From a checkpoint of a small image classifier.
Model: 7.81M parameters, arch caformer, norm rmsnorm, activation gelu, widths [80, 160, 320].
Rows from block 9 of a small image classifier, named by matrix and row number. Rows with one number belong to one neuron. Each number is 50 + 10 x the weight over its row's rms, rounded and kept within 0 to 99. All counts start at 0.
After each neuron's rows are labels from the 100 images, of 14976, where the neuron reaches its highest value: "strongest on" is what is common among them. Only what is clearly more common there than usual is listed. The data: single toy objects rendered from many sides on busy backdrops. In brackets: how many of the 100, against the usual share in percent.
# fc1: MLP up (model.blocks.9.mlp.fc1.weight, 640x160), inputs 0-159
# fc2: MLP down (model.blocks.9.mlp.fc2.weight, 160x640, transposed), outputs 0-159

fc1.369:47 39 51 47 58 46 49 52 54 44 45 56 52 48 54 40 55 38 50 42 55 30 47 36 47 40 47 53 55 41 63 52 57 51 58 49 42 47 48 41 55 74 37 56 62 46 45 52 54 19 36 42 44 46 51 59 38 58 60 44 62 57 67 44 70 35 58 48 41 59 34 44 63 52 46 34 40 61 52 50 63 48 42 50 30 42 66 34 35 36 51 43 65 72 40 50 47 54 85 57 42 40 57 47 60 54 45 51 45 59 40 43 44 42 38 45 56 53 46 58 44 39 56 62 51 60 51 61 52 41 50 71 57 45 58 42 58 34 23 40 51 64 48 69 67 47 59 42 47 48 49 62 44 54 50 60 46 33 47 56
fc2.369:62 41 47 34 31 59 44 41 52 74 50 51 51 63 58 48 56 77 55 52 57 53 44 58 55 51 46 51 62 47 42 51 62 61 51 70 42 51 23 56 35 54 47 36 46 52 43 61 52 44 52 49 42 57 31 63 59 47 56 33 54 51 66 46 47 45 54 65 60 64 36 58 30 37 44 61 37 35 51 50 66 46 40 41 38 64 52 62 66 42 40 46 41 47 51 43 64 43 44 55 53 44 55 66 45 57 51 44 55 49 61 44 73 47 47 69 45 43 53 56 74 67 50 45 50 59 49 37 61 41 63 34 51 33 71 37 64 58 53 46 60 60 47 57 46 52 47 64 42 49 48 57 45 48 51 44 59 62 53 48
strongest on: purple (95 vs 8.3); from above (65 vs 33); flower (25 vs 3.3)

fc1.0:53 42 53 42 53 52 46 75 40 51 58 55 49 57 43 51 52 38 61 49 37 43 64 42 36 28 53 44 63 44 50 48 59 51 67 46 53 57 66 50 43 67 68 57 45 56 55 50 49 53 45 57 63 44 60 37 37 45 41 72 49 45 49 54 47 54 61 61 74 52 63 44 29 49 69 58 61 51 48 57 43 63 50 54 48 54 61 47 43 36 76 53 45 43 35 52 47 44 57 48 46 51 44 61 40 41 64 52 47 44 62 48 39 68 45 49 41 51 43 63 52 48 53 46 46 55 22 82 52 57 50 55 65 47 43 50 49 45 22 65 47 52 57 47 62 44 57 73 51 35 42 36 59 66 49 41 41 60 47 57
fc2.0:51 50 45 72 49 51 44 38 50 50 46 51 46 44 71 51 75 58 53 57 57 49 43 52 42 61 52 44 59 63 59 20 48 33 50 59 60 55 28 44 57 56 54 42 49 49 42 63 38 51 50 52 61 35 53 36 47 58 64 59 60 31 36 60 33 47 44 57 47 49 33 59 49 50 32 44 59 45 44 47 33 66 45 51 49 52 47 36 50 60 50 56 59 48 42 49 56 71 55 46 50 47 46 57 50 62 40 33 31 60 50 32 55 49 68 52 43 39 57 27 39 61 64 60 47 49 41 37 53 51 52 49 45 67 51 51 62 39 44 46 62 45 68 47 45 14 53 55 51 43 32 52 51 49 57 52 56 52 39 55
strongest on: white (25 vs 8.3)

fc1.609:47 57 53 55 59 67 56 73 47 52 58 54 35 41 39 52 61 43 46 29 49 38 37 34 49 63 49 69 38 69 45 44 46 49 68 46 48 67 52 51 58 37 47 38 45 43 47 56 31 65 50 52 59 51 46 32 41 59 47 70 45 36 40 49 36 41 57 58 45 72 56 45 61 75 45 64 60 52 60 60 65 56 38 53 58 43 50 49 45 41 37 52 46 44 47 35 71 57 68 54 48 45 38 55 42 47 44 54 42 50 69 59 34 49 47 51 50 50 43 63 59 82 43 58 51 59 43 43 50 51 72 59 61 63 57 49 49 46 38 48 37 53 51 50 62 53 48 44 41 37 66 46 46 49 46 59 52 47 52 61
fc2.609:49 56 48 42 55 44 61 51 53 30 55 58 70 45 42 40 57 54 75 40 48 46 57 52 53 47 54 52 69 45 41 50 47 53 44 47 59 56 42 51 42 46 47 61 46 61 61 37 58 27 48 42 54 41 47 58 46 69 49 50 45 50 62 40 61 73 43 36 59 46 65 46 40 71 49 50 39 40 66 54 23 53 60 48 41 56 55 47 45 40 42 54 52 65 37 49 47 52 65 46 47 33 48 44 56 45 45 51 48 34 43 53 44 55 58 39 60 64 52 55 49 43 52 30 55 59 28 49 41 71 70 60 55 45 40 24 58 58 52 41 72 38 65 53 44 38 57 53 45 41 64 53 54 56 55 73 57 52 61 70
strongest on: purple (88 vs 8.3)

fc1.269:52 68 57 45 70 67 51 38 63 46 64 53 41 56 45 31 56 44 51 52 37 43 42 51 42 56 55 47 59 43 32 64 52 45 49 62 47 35 53 63 42 44 60 49 59 68 41 62 69 53 59 47 65 55 62 34 60 47 42 54 43 76 51 46 57 20 56 52 51 42 39 36 54 43 61 53 38 48 36 36 59 63 43 52 49 26 62 51 43 52 51 61 40 17 44 64 53 42 51 49 54 49 43 39 35 41 46 50 52 41 51 51 41 48 47 45 58 44 60 52 42 37 48 46 59 59 52 37 56 41 34 42 57 51 46 66 43 41 44 46 46 37 57 66 62 51 54 41 62 67 44 51 64 49 58 54 62 53 71 62
fc2.269:44 40 46 68 36 47 43 37 62 43 48 49 61 44 46 52 38 61 62 43 48 42 51 72 47 54 52 54 47 59 63 38 42 43 60 35 59 46 48 44 49 39 61 45 42 32 57 55 53 53 51 54 34 52 55 53 60 78 34 67 49 49 59 47 62 57 58 31 48 50 50 58 48 61 48 52 46 50 37 58 36 32 45 56 36 76 32 52 55 54 46 51 63 30 37 41 44 45 59 50 26 64 52 41 58 46 52 53 50 61 39 55 56 51 43 44 37 27 39 51 38 63 61 40 42 39 52 54 67 62 46 52 49 45 70 34 47 58 43 39 51 52 48 55 55 29 50 40 52 65 46 68 53 34 47 58 49 62 69 52
strongest on: from above (62 vs 33); white (31 vs 8.3)

fc1.151:52 52 51 53 38 40 60 45 53 62 55 59 54 50 50 50 43 48 38 46 57 73 31 55 39 28 47 39 46 65 61 43 41 39 50 65 52 63 50 64 60 57 61 51 51 46 47 48 48 49 52 42 44 50 57 53 52 58 43 51 34 39 55 56 65 44 48 56 39 57 34 63 36 47 52 63 49 55 40 49 55 51 53 58 41 59 46 42 60 53 47 47 31 39 33 58 48 44 47 36 42 56 42 52 49 75 48 33 41 48 56 39 53 82 56 50 62 42 49 59 39 56 56 70 46 58 49 45 48 66 59 58 48 46 74 42 79 38 26 58 65 46 64 45 40 47 50 50 50 69 57 59 62 43 56 54 61 59 31 65
fc2.151:45 54 60 38 45 47 44 48 48 65 53 67 46 50 44 45 43 52 56 40 59 69 64 36 68 43 52 48 50 55 57 42 61 62 35 39 53 51 63 55 47 33 51 54 41 50 42 52 49 77 48 52 44 50 67 54 40 49 44 41 21 47 45 54 65 33 46 53 54 51 35 54 58 63 50 50 52 34 41 35 53 51 47 45 61 52 39 38 51 57 40 61 47 49 64 50 46 72 58 51 59 39 40 54 52 48 59 44 47 43 58 50 49 73 37 57 60 65 49 38 40 54 65 59 52 44 61 49 51 47 49 47 35 45 48 49 35 67 11 50 46 29 61 54 48 49 40 38 48 63 44 54 61 23 57 41 45 39 57 60
strongest on: blue (100 vs 8.5)

fc1.249:66 52 57 35 53 43 54 47 46 49 51 46 50 38 47 69 40 72 51 35 56 51 35 54 48 43 62 56 58 51 58 41 43 50 47 56 51 41 45 45 46 43 55 45 73 45 41 53 53 51 42 42 67 48 63 38 68 54 54 39 59 32 45 37 53 62 46 47 55 67 48 51 43 32 50 68 54 51 41 45 50 44 57 58 41 51 44 57 56 48 80 55 67 54 40 59 60 60 55 69 48 33 65 42 66 59 58 33 36 35 46 62 50 53 47 67 57 41 43 49 70 43 39 52 41 68 54 54 50 50 40 72 60 42 50 54 51 72 51 41 57 60 58 55 33 44 52 34 55 45 65 44 40 57 37 41 41 37 56 35
fc2.249:47 38 44 51 30 52 63 63 50 72 56 54 48 52 55 58 42 40 43 48 34 54 47 51 54 37 41 48 45 56 53 61 62 55 52 33 46 50 40 62 58 52 30 54 60 57 51 48 54 56 45 42 53 47 53 52 31 53 57 68 55 64 48 46 39 46 62 31 57 50 51 57 50 60 43 54 43 48 56 51 68 61 50 40 63 57 46 56 53 59 61 50 45 50 45 57 20 66 48 43 53 56 43 62 40 53 58 47 68 40 52 45 52 56 56 35 50 53 39 43 33 54 59 42 67 59 46 59 56 48 57 59 66 36 47 27 63 11 50 26 63 57 57 33 42 63 44 50 59 57 35 30 40 58 53 48 50 53 54 63
strongest on: white (57 vs 8.3); grey (38 vs 8.1)

fc1.635:56 55 46 43 53 68 44 57 42 60 37 53 64 40 63 42 42 44 55 40 50 42 56 62 48 63 39 63 56 66 50 56 42 55 41 65 55 41 56 64 55 48 57 30 66 60 65 58 30 65 36 43 54 49 56 51 59 52 53 52 52 56 61 61 64 52 54 64 56 48 37 42 55 71 57 35 54 49 48 40 56 54 48 30 58 46 49 40 58 47 39 73 62 57 50 70 38 46 40 46 46 54 51 82 59 49 35 62 50 39 35 41 47 66 60 49 58 41 41 50 49 49 46 58 40 43 30 47 58 36 40 41 60 31 42 45 54 54 40 51 60 47 51 45 33 65 55 60 54 69 48 34 59 59 49 73 49 50 46 52
fc2.635:55 54 44 67 38 54 63 33 37 43 46 49 53 46 56 48 60 62 47 61 55 50 52 68 59 38 41 54 59 35 44 45 50 64 67 48 47 44 48 68 58 60 45 47 36 45 47 53 52 28 58 42 40 53 51 39 56 50 38 54 48 50 58 57 41 67 56 49 36 54 46 65 37 52 49 50 48 50 39 72 60 45 62 71 29 54 64 30 49 44 32 41 39 61 45 22 56 57 48 49 51 49 54 41 37 48 53 37 62 44 53 53 43 43 47 53 51 44 41 62 50 45 30 55 46 41 28 50 38 58 55 50 60 52 56 71 43 47 36 54 33 39 42 32 43 57 54 28 75 57 41 57 54 64 48 54 46 57 65 50
strongest on: orange (96 vs 8.4)

fc1.58:53 53 66 54 44 50 43 58 57 59 64 48 52 61 61 33 57 40 42 34 66 47 54 45 52 41 65 45 45 65 43 51 47 39 58 51 41 58 74 62 37 39 60 38 54 33 46 49 48 46 63 55 50 63 49 32 48 51 50 51 39 54 46 57 54 42 40 50 38 51 44 54 52 52 47 63 66 55 41 39 56 64 51 40 56 62 68 38 59 42 55 71 44 35 50 73 46 52 52 39 47 42 52 58 45 61 44 38 43 53 49 46 59 55 58 60 51 55 20 58 50 55 60 67 32 62 52 44 65 54 68 60 37 47 50 41 61 71 31 27 53 27 53 46 43 43 43 50 38 43 61 60 55 54 70 52 48 48 34 46
fc2.58:51 68 68 41 51 43 47 58 41 51 50 45 56 43 44 42 48 41 46 32 46 60 61 75 54 46 36 45 47 51 55 44 74 48 53 74 55 48 60 46 45 28 28 50 50 29 52 65 49 60 43 54 46 52 64 51 52 40 33 64 43 48 67 22 33 30 53 44 55 69 48 53 48 56 61 48 47 51 46 40 59 48 59 60 40 36 53 60 56 55 45 36 45 56 54 41 51 59 40 41 49 51 43 45 41 41 40 24 35 46 58 47 62 62 53 48 77 43 53 46 41 59 43 60 43 67 52 54 35 50 48 47 47 55 44 55 62 45 55 50 54 62 71 54 44 48 45 69 52 34 59 53 47 44 36 40 48 53 51 42
strongest on: blue (100 vs 8.5)

fc1.43:55 49 49 44 46 47 50 47 42 52 58 46 57 54 59 52 51 37 38 53 31 62 48 53 49 53 32 55 59 37 37 61 60 59 31 54 44 57 64 43 71 45 46 56 55 60 54 64 49 29 65 60 50 51 44 48 49 65 48 64 51 61 48 34 51 57 57 48 43 56 39 48 47 79 41 55 73 61 53 48 48 69 47 55 32 41 52 57 49 39 39 48 70 40 51 57 48 40 59 67 62 36 43 52 46 47 29 41 57 58 61 51 39 59 61 51 44 74 52 43 58 51 38 63 46 59 49 54 52 34 52 26 52 67 60 52 61 34 42 67 51 62 57 58 44 44 60 46 51 67 62 44 37 64 62 53 57 40 38 39
fc2.43:40 68 38 43 77 60 42 51 42 56 57 56 46 35 47 54 51 43 29 48 39 58 68 58 45 57 53 45 60 55 69 40 43 27 56 50 50 70 58 63 40 44 38 60 45 58 64 52 63 40 46 66 47 63 56 55 51 64 47 53 38 70 50 52 69 39 52 61 62 43 57 45 50 52 53 48 46 46 59 45 53 39 54 41 69 48 46 47 58 40 54 52 30 46 71 54 81 64 47 61 53 52 37 48 52 43 30 49 57 67 39 47 35 59 40 53 42 42 63 53 45 45 52 40 45 30 59 55 40 50 54 75 48 48 48 54 47 48 45 36 43 40 66 49 42 54 51 50 64 53 51 57 67 40 44 56 61 52 43 53
strongest on: orange (34 vs 8.4)

fc1.16:51 47 41 54 47 50 48 50 57 52 34 39 34 45 48 65 82 53 40 35 26 52 46 69 58 47 56 38 39 52 46 34 70 53 42 57 58 55 53 72 56 34 41 59 58 48 53 51 48 47 42 46 46 57 53 48 44 50 47 67 69 44 42 46 65 54 50 57 44 48 68 50 64 61 39 40 47 49 50 50 57 67 49 50 61 45 57 41 50 50 48 47 36 60 28 41 45 53 42 39 57 37 56 71 60 52 52 51 42 55 50 43 37 57 59 61 45 33 58 52 55 69 43 41 55 58 60 49 60 47 60 25 53 67 55 31 55 38 46 43 71 50 34 53 62 59 50 42 39 51 49 36 54 56 46 64 50 60 29 62
fc2.16:60 60 45 65 54 49 52 56 51 45 45 44 44 56 49 37 57 54 60 60 52 31 62 42 45 48 49 54 50 59 45 46 37 41 44 41 57 71 62 47 53 62 60 42 33 34 48 38 39 50 55 49 62 48 45 50 45 46 49 48 24 51 33 72 52 40 52 57 46 59 33 62 46 50 41 77 44 53 47 45 47 20 64 51 38 36 66 64 29 29 59 70 57 50 54 57 59 57 45 54 40 63 50 52 41 58 36 52 56 47 55 63 48 50 49 56 59 39 47 40 58 43 61 62 56 46 52 43 43 42 67 68 47 45 43 52 51 56 49 56 45 46 47 63 54 48 53 27 57 69 41 56 54 52 77 55 48 40 32 42
strongest on: purple (28 vs 8.3)

fc1.577:37 54 38 47 53 29 51 61 38 43 61 58 39 56 37 62 40 57 49 53 41 53 47 48 40 47 50 53 50 53 59 52 69 46 55 59 32 35 42 57 56 60 59 57 47 49 31 48 25 43 57 43 32 61 39 45 64 45 48 59 53 45 36 51 40 59 49 65 50 46 66 51 39 50 41 62 58 27 43 49 62 54 55 42 59 50 68 56 47 50 50 58 37 49 51 46 49 69 43 73 69 54 43 55 53 55 61 65 58 66 55 46 59 36 29 60 54 44 35 50 39 57 61 49 51 47 54 63 71 42 54 48 45 52 58 67 69 37 75 51 62 45 46 46 55 47 64 54 40 65 45 35 46 46 62 48 34 48 36 60
fc2.577:66 49 44 59 55 51 41 45 31 45 37 47 49 43 52 52 51 54 63 59 46 57 55 50 52 56 49 79 37 37 44 54 54 48 48 47 41 48 53 63 49 60 43 53 60 39 56 41 44 50 44 62 67 39 51 58 61 55 40 59 44 55 56 44 37 58 55 55 36 53 54 55 73 64 46 32 43 53 61 74 57 65 31 29 52 45 61 65 48 41 54 57 56 56 49 64 55 71 62 58 42 48 48 39 55 56 32 27 38 44 24 46 29 49 57 60 61 49 32 59 53 53 49 62 68 57 63 46 53 57 53 56 40 57 42 45 34 53 49 41 55 57 46 41 34 41 53 45 54 67 53 49 46 38 45 51 73 51 61 34
strongest on: purple (38 vs 8.3)

fc1.113:55 37 71 48 41 65 48 38 58 46 48 43 48 59 67 56 39 52 37 42 48 38 59 50 31 51 24 49 49 34 40 51 51 52 43 35 41 47 62 31 49 55 70 47 51 42 61 55 36 50 72 60 38 41 50 53 53 43 44 67 54 51 45 41 45 43 45 68 45 59 67 57 54 52 48 40 40 48 60 52 39 59 55 43 74 38 51 44 67 45 37 53 59 53 42 51 57 40 55 50 41 65 48 29 44 46 58 46 57 38 44 38 69 57 55 57 56 63 63 51 58 41 58 58 45 56 76 40 58 60 53 30 58 63 61 49 45 49 45 25 41 67 54 62 54 40 39 42 43 40 56 54 46 51 41 56 39 42 53 42
fc2.113:40 56 56 36 40 54 58 42 31 41 62 25 45 43 33 49 38 49 58 50 56 49 55 68 53 55 50 50 47 35 59 25 48 47 35 33 56 41 41 47 63 67 41 56 50 38 37 39 27 61 53 58 45 47 50 43 41 50 53 45 50 74 33 62 38 50 60 60 56 34 45 34 46 44 57 45 45 58 54 36 47 45 41 49 50 45 49 44 54 50 51 50 51 51 51 44 40 52 48 46 42 54 53 44 48 51 51 46 45 54 43 55 52 36 47 30 52 60 60 37 58 56 32 58 69 55 20 65 66 53 59 46 69 63 64 58 36 65 42 55 49 55 51 41 40 63 45 44 60 57 20 48 50 55 53 38 32 41 48 56
strongest on: brown (35 vs 8.6); teal (26 vs 8.3)

fc1.83:57 37 44 56 67 50 48 44 41 62 46 59 45 54 42 57 44 57 50 58 53 66 65 68 56 54 48 35 51 52 63 49 47 44 48 26 30 60 40 51 58 64 52 47 60 49 53 67 42 55 56 39 53 58 59 72 44 52 49 64 50 58 42 27 73 39 49 52 33 65 50 36 56 43 55 64 58 44 40 48 39 46 51 62 57 43 42 50 41 50 42 58 38 59 39 45 64 35 46 52 54 61 36 39 60 58 31 40 48 63 54 54 54 54 50 46 52 61 52 54 41 45 56 53 33 51 64 47 37 52 53 49 60 71 64 35 46 53 33 64 70 55 55 48 65 59 42 65 48 57 60 62 49 52 84 45 47 47 63 53
fc2.83:59 47 37 51 46 58 49 54 37 53 63 43 48 43 51 58 43 46 26 47 51 47 52 38 61 49 37 39 41 49 50 54 53 54 35 47 40 36 59 47 55 51 55 49 41 69 42 42 53 50 55 62 49 55 48 51 45 55 42 47 64 54 90 54 50 47 25 39 78 59 55 47 58 69 60 57 35 57 49 58 40 44 46 65 48 40 42 47 65 49 48 40 37 46 58 52 45 38 51 58 65 39 28 63 53 46 61 35 53 39 37 43 49 41 74 49 50 36 46 37 39 49 56 42 33 70 68 33 58 45 48 49 48 48 55 60 54 53 52 52 58 44 59 51 45 51 45 65 65 56 44 45 56 43 26 57 46 58 39 63
strongest on: brown (57 vs 8.6); yellow (27 vs 8.3)

fc1.472:38 44 47 67 51 71 67 59 39 66 30 38 49 72 54 67 27 56 48 61 59 59 58 55 44 55 56 44 37 63 60 47 48 29 54 60 35 57 59 51 43 33 57 48 60 44 61 45 52 48 44 43 62 50 59 39 47 44 52 46 39 45 59 63 47 49 51 48 63 56 34 51 24 45 43 53 46 40 57 58 53 41 46 45 50 27 29 56 51 54 41 45 57 55 55 55 63 39 49 48 63 49 47 45 52 44 68 51 69 51 36 61 54 45 48 53 59 62 57 51 55 52 46 40 39 40 52 43 63 60 35 48 53 55 56 60 61 41 60 64 59 50 42 62 57 54 54 15 37 53 50 62 45 44 46 50 45 43 28 43
fc2.472:41 46 42 45 39 30 67 43 43 65 76 56 69 56 53 47 56 39 49 46 45 52 38 48 32 57 32 52 51 54 35 44 53 46 50 43 62 48 52 44 45 45 59 58 53 71 47 58 61 56 40 59 46 57 57 52 55 51 44 33 45 38 54 42 50 24 51 33 22 48 77 60 54 58 54 52 54 47 56 49 56 43 46 63 40 38 54 52 52 34 45 41 39 58 47 44 59 53 59 61 61 67 61 55 50 49 52 39 56 58 48 34 70 64 53 34 31 55 39 51 51 49 51 44 33 63 44 58 41 31 63 36 39 50 44 38 48 44 52 47 50 30 61 43 60 47 47 65 58 30 43 51 54 57 45 45 54 59 63 54
strongest on: brown (87 vs 8.6); from above (73 vs 33)

fc1.106:34 41 47 46 56 49 51 50 39 36 69 65 45 49 45 28 38 40 46 55 50 59 58 44 37 44 61 56 47 41 60 48 47 58 53 48 36 46 71 33 54 53 47 46 39 51 54 37 49 54 65 49 37 50 68 62 48 70 56 53 73 65 47 59 39 52 55 55 50 50 35 44 50 48 30 55 60 47 68 59 44 57 47 56 62 47 17 44 64 31 45 57 49 33 41 66 58 39 47 51 43 54 51 59 55 58 47 37 47 55 36 53 37 45 54 50 51 41 59 56 46 42 63 61 38 49 36 48 43 61 51 38 47 57 36 32 54 49 53 63 39 50 54 49 68 50 53 58 47 57 81 48 37 43 60 62 34 47 47 64
fc2.106:66 39 37 63 41 41 44 62 69 37 61 43 52 62 42 50 54 57 40 48 34 53 63 39 40 31 37 52 42 58 44 47 39 46 46 59 54 69 62 48 49 46 57 48 35 49 55 50 41 46 22 58 64 53 53 38 46 41 42 57 42 58 46 62 50 50 29 52 42 36 64 46 56 50 42 34 41 69 54 81 52 42 50 64 49 74 41 30 42 35 42 42 65 39 60 65 44 68 53 39 59 37 40 34 52 49 35 63 63 50 47 47 53 55 49 48 50 50 50 52 59 60 64 50 42 53 44 47 51 42 52 47 47 55 47 50 43 59 28 38 35 49 38 39 53 53 55 40 35 54 41 57 47 47 46 38 58 44 40 43
strongest on: purple (58 vs 8.3)

fc1.468:50 31 41 53 54 57 50 50 55 51 42 47 59 47 48 41 61 46 54 70 51 48 73 33 50 56 63 46 49 47 52 45 51 45 58 54 43 70 64 40 46 41 41 75 50 46 58 49 44 49 64 52 54 56 55 63 53 59 54 63 56 45 44 50 51 44 32 27 39 55 42 51 46 74 66 47 58 40 43 58 69 42 52 44 39 61 56 62 56 56 30 39 34 46 36 45 39 45 40 34 55 46 29 53 58 58 49 62 40 56 48 34 53 57 55 65 33 57 69 77 51 54 32 52 59 61 41 53 59 49 49 48 48 45 26 45 62 57 51 64 52 64 63 54 43 38 44 54 52 31 40 42 55 55 67 47 46 55 52 39
fc2.468:35 33 37 46 74 34 42 43 48 36 59 37 54 50 50 64 52 49 56 59 53 62 69 59 38 54 47 54 50 57 56 65 46 57 39 46 45 53 46 49 65 53 63 65 52 53 72 50 41 30 48 66 46 45 37 51 59 42 55 60 52 38 70 58 44 50 50 49 44 43 57 61 55 50 50 46 47 50 55 34 55 61 59 52 44 50 56 52 56 56 55 39 50 55 41 55 40 42 61 49 33 44 33 57 45 71 49 55 54 52 40 49 58 40 49 38 48 29 53 62 50 51 33 62 56 64 49 42 36 48 43 42 47 68 54 45 35 44 46 42 81 32 51 39 41 31 43 56 64 39 64 58 51 66 68 29 50 51 47 33
strongest on: from above (70 vs 33); white (25 vs 8.3)

fc1.163:34 43 62 46 59 42 43 55 46 56 46 61 39 54 52 32 62 24 69 47 52 55 57 64 45 57 54 61 57 50 49 50 50 55 29 64 53 42 27 35 47 43 51 60 55 59 30 55 57 59 55 51 58 45 42 60 42 54 42 49 54 49 41 55 47 45 47 57 31 84 50 59 41 45 60 53 63 53 44 56 65 47 64 50 56 38 48 44 57 35 39 57 51 51 57 35 63 65 50 29 53 68 63 57 56 48 60 49 47 55 47 62 48 59 50 52 55 40 58 45 33 70 52 45 51 53 64 43 55 36 52 35 57 43 48 42 56 61 59 56 48 35 18 51 48 50 36 56 30 47 45 38 28 42 55 44 42 52 53 52
fc2.163:65 39 69 49 44 46 62 61 57 53 58 47 67 43 45 70 56 45 39 67 60 54 36 53 67 54 44 41 55 33 60 43 54 41 59 62 60 53 57 41 62 46 54 54 54 62 48 50 41 49 54 64 50 40 51 24 41 43 55 48 75 50 86 71 67 63 58 53 41 43 36 48 48 40 58 44 41 40 58 53 53 65 42 39 65 51 64 53 32 50 50 67 52 49 53 51 47 44 40 50 47 45 54 51 58 46 46 40 39 56 47 56 61 49 49 56 52 61 49 34 62 50 49 37 45 56 49 61 50 68 52 61 44 51 49 43 71 59 61 49 53 76 67 52 62 44 57 47 45 46 43 46 73 44 46 44 52 52 61 64
strongest on: blue (38 vs 8.5)

fc1.25:59 52 44 47 58 66 54 71 46 34 33 62 39 34 39 49 56 41 54 63 47 54 52 44 39 64 69 53 53 53 29 49 48 57 29 65 58 29 59 48 53 43 45 54 46 33 59 53 57 49 62 49 50 46 45 43 46 45 44 53 48 29 46 57 43 48 54 47 63 56 39 69 38 57 35 43 50 61 38 44 51 31 42 51 53 70 39 56 66 53 60 60 49 53 25 68 40 42 48 41 47 68 43 36 35 47 59 67 59 63 66 54 57 68 40 37 33 54 35 48 51 53 37 39 54 53 58 52 44 54 54 57 54 50 54 39 45 64 62 32 66 62 65 34 48 50 49 46 51 49 42 51 56 46 56 53 41 51 52 58
fc2.25:33 43 45 38 53 51 47 52 70 37 45 52 48 45 41 57 37 47 48 51 58 61 57 35 51 33 48 56 46 56 39 45 36 62 50 56 48 70 37 42 60 64 55 39 53 59 64 40 59 52 39 51 63 36 57 52 41 61 51 47 43 70 49 56 62 54 38 55 53 58 55 77 44 56 63 34 47 47 61 47 57 52 57 51 46 49 68 61 59 53 63 42 44 57 62 39 38 37 43 55 44 40 61 61 48 34 65 46 45 61 58 66 51 47 62 49 71 68 65 49 46 43 58 62 53 39 56 65 46 57 51 27 52 43 44 57 52 58 58 48 48 72 70 76 56 59 51 55 42 57 45 40 40 65 36 39 39 51 55 57
strongest on: white (46 vs 8.3)

fc1.187:20 53 58 60 51 53 49 37 34 47 57 55 63 56 49 45 50 49 44 55 47 55 39 51 43 71 47 49 58 49 43 58 40 46 49 31 28 57 45 35 47 25 73 63 51 45 40 35 46 58 71 42 35 63 55 53 67 38 47 61 39 52 55 50 62 57 66 58 58 51 47 49 32 56 45 50 38 53 38 40 44 53 45 50 59 51 43 39 63 30 48 17 38 55 56 46 61 37 67 58 41 47 51 34 40 55 53 43 64 48 26 44 55 45 53 47 72 47 48 40 56 46 60 58 59 49 64 46 43 44 45 50 60 65 45 43 42 38 50 52 59 52 44 41 49 50 56 50 42 43 32 61 45 56 38 43 44 57 54 50
fc2.187:50 44 46 39 59 55 51 50 55 53 44 55 61 38 44 39 26 48 56 37 63 51 50 53 61 49 47 38 69 45 47 46 47 66 49 48 54 48 58 56 49 56 36 59 63 52 62 59 53 63 41 71 93 50 57 59 39 48 57 46 52 33 35 59 51 45 37 61 49 44 46 45 66 51 46 62 47 61 51 56 48 38 50 44 62 43 15 70 46 51 47 62 43 64 52 27 52 45 58 49 55 56 64 57 37 40 60 62 53 36 42 52 36 48 60 35 39 55 48 55 49 55 42 49 55 55 47 75 48 50 51 45 49 57 50 49 53 62 48 39 59 44 61 46 55 52 62 55 34 44 43 50 60 23 50 45 62 39 52 63
strongest on: brown (37 vs 8.6); yellow (33 vs 8.3)

fc1.522:57 30 54 54 34 46 63 64 49 62 55 58 59 38 37 60 70 50 59 55 47 66 32 45 60 56 68 55 58 64 59 42 40 59 59 52 41 56 42 47 48 48 52 82 49 43 53 56 50 37 54 41 53 56 51 45 63 44 65 69 54 70 50 49 59 60 55 48 38 46 34 33 47 45 49 48 52 31 58 57 51 42 64 48 47 37 64 59 43 44 59 39 43 50 48 53 49 42 73 64 53 66 57 40 45 50 48 48 55 47 63 51 42 53 41 53 41 46 57 49 51 50 45 56 70 50 43 44 43 68 55 59 64 59 61 52 41 50 60 50 55 44 52 44 62 39 29 54 51 74 58 63 65 56 52 76 44 32 52 69
fc2.522:58 39 44 58 52 52 60 39 34 54 46 47 48 40 50 40 35 32 52 47 58 68 52 63 42 51 25 58 49 48 66 45 62 54 60 54 38 50 59 70 47 52 56 47 46 65 45 58 56 51 52 36 56 46 47 38 62 45 65 66 49 53 49 54 68 44 31 48 51 74 54 38 47 56 49 58 53 56 53 48 56 57 35 44 36 56 53 60 51 47 56 46 45 55 57 50 46 56 44 45 49 51 70 51 58 43 47 61 65 59 45 46 54 58 63 40 32 40 39 55 74 60 60 55 64 61 47 46 42 16 40 56 54 62 35 60 44 47 45 38 55 59 60 31 39 59 73 67 48 25 57 53 52 62 43 47 53 58 60 49
strongest on: purple (98 vs 8.3); from above (61 vs 33)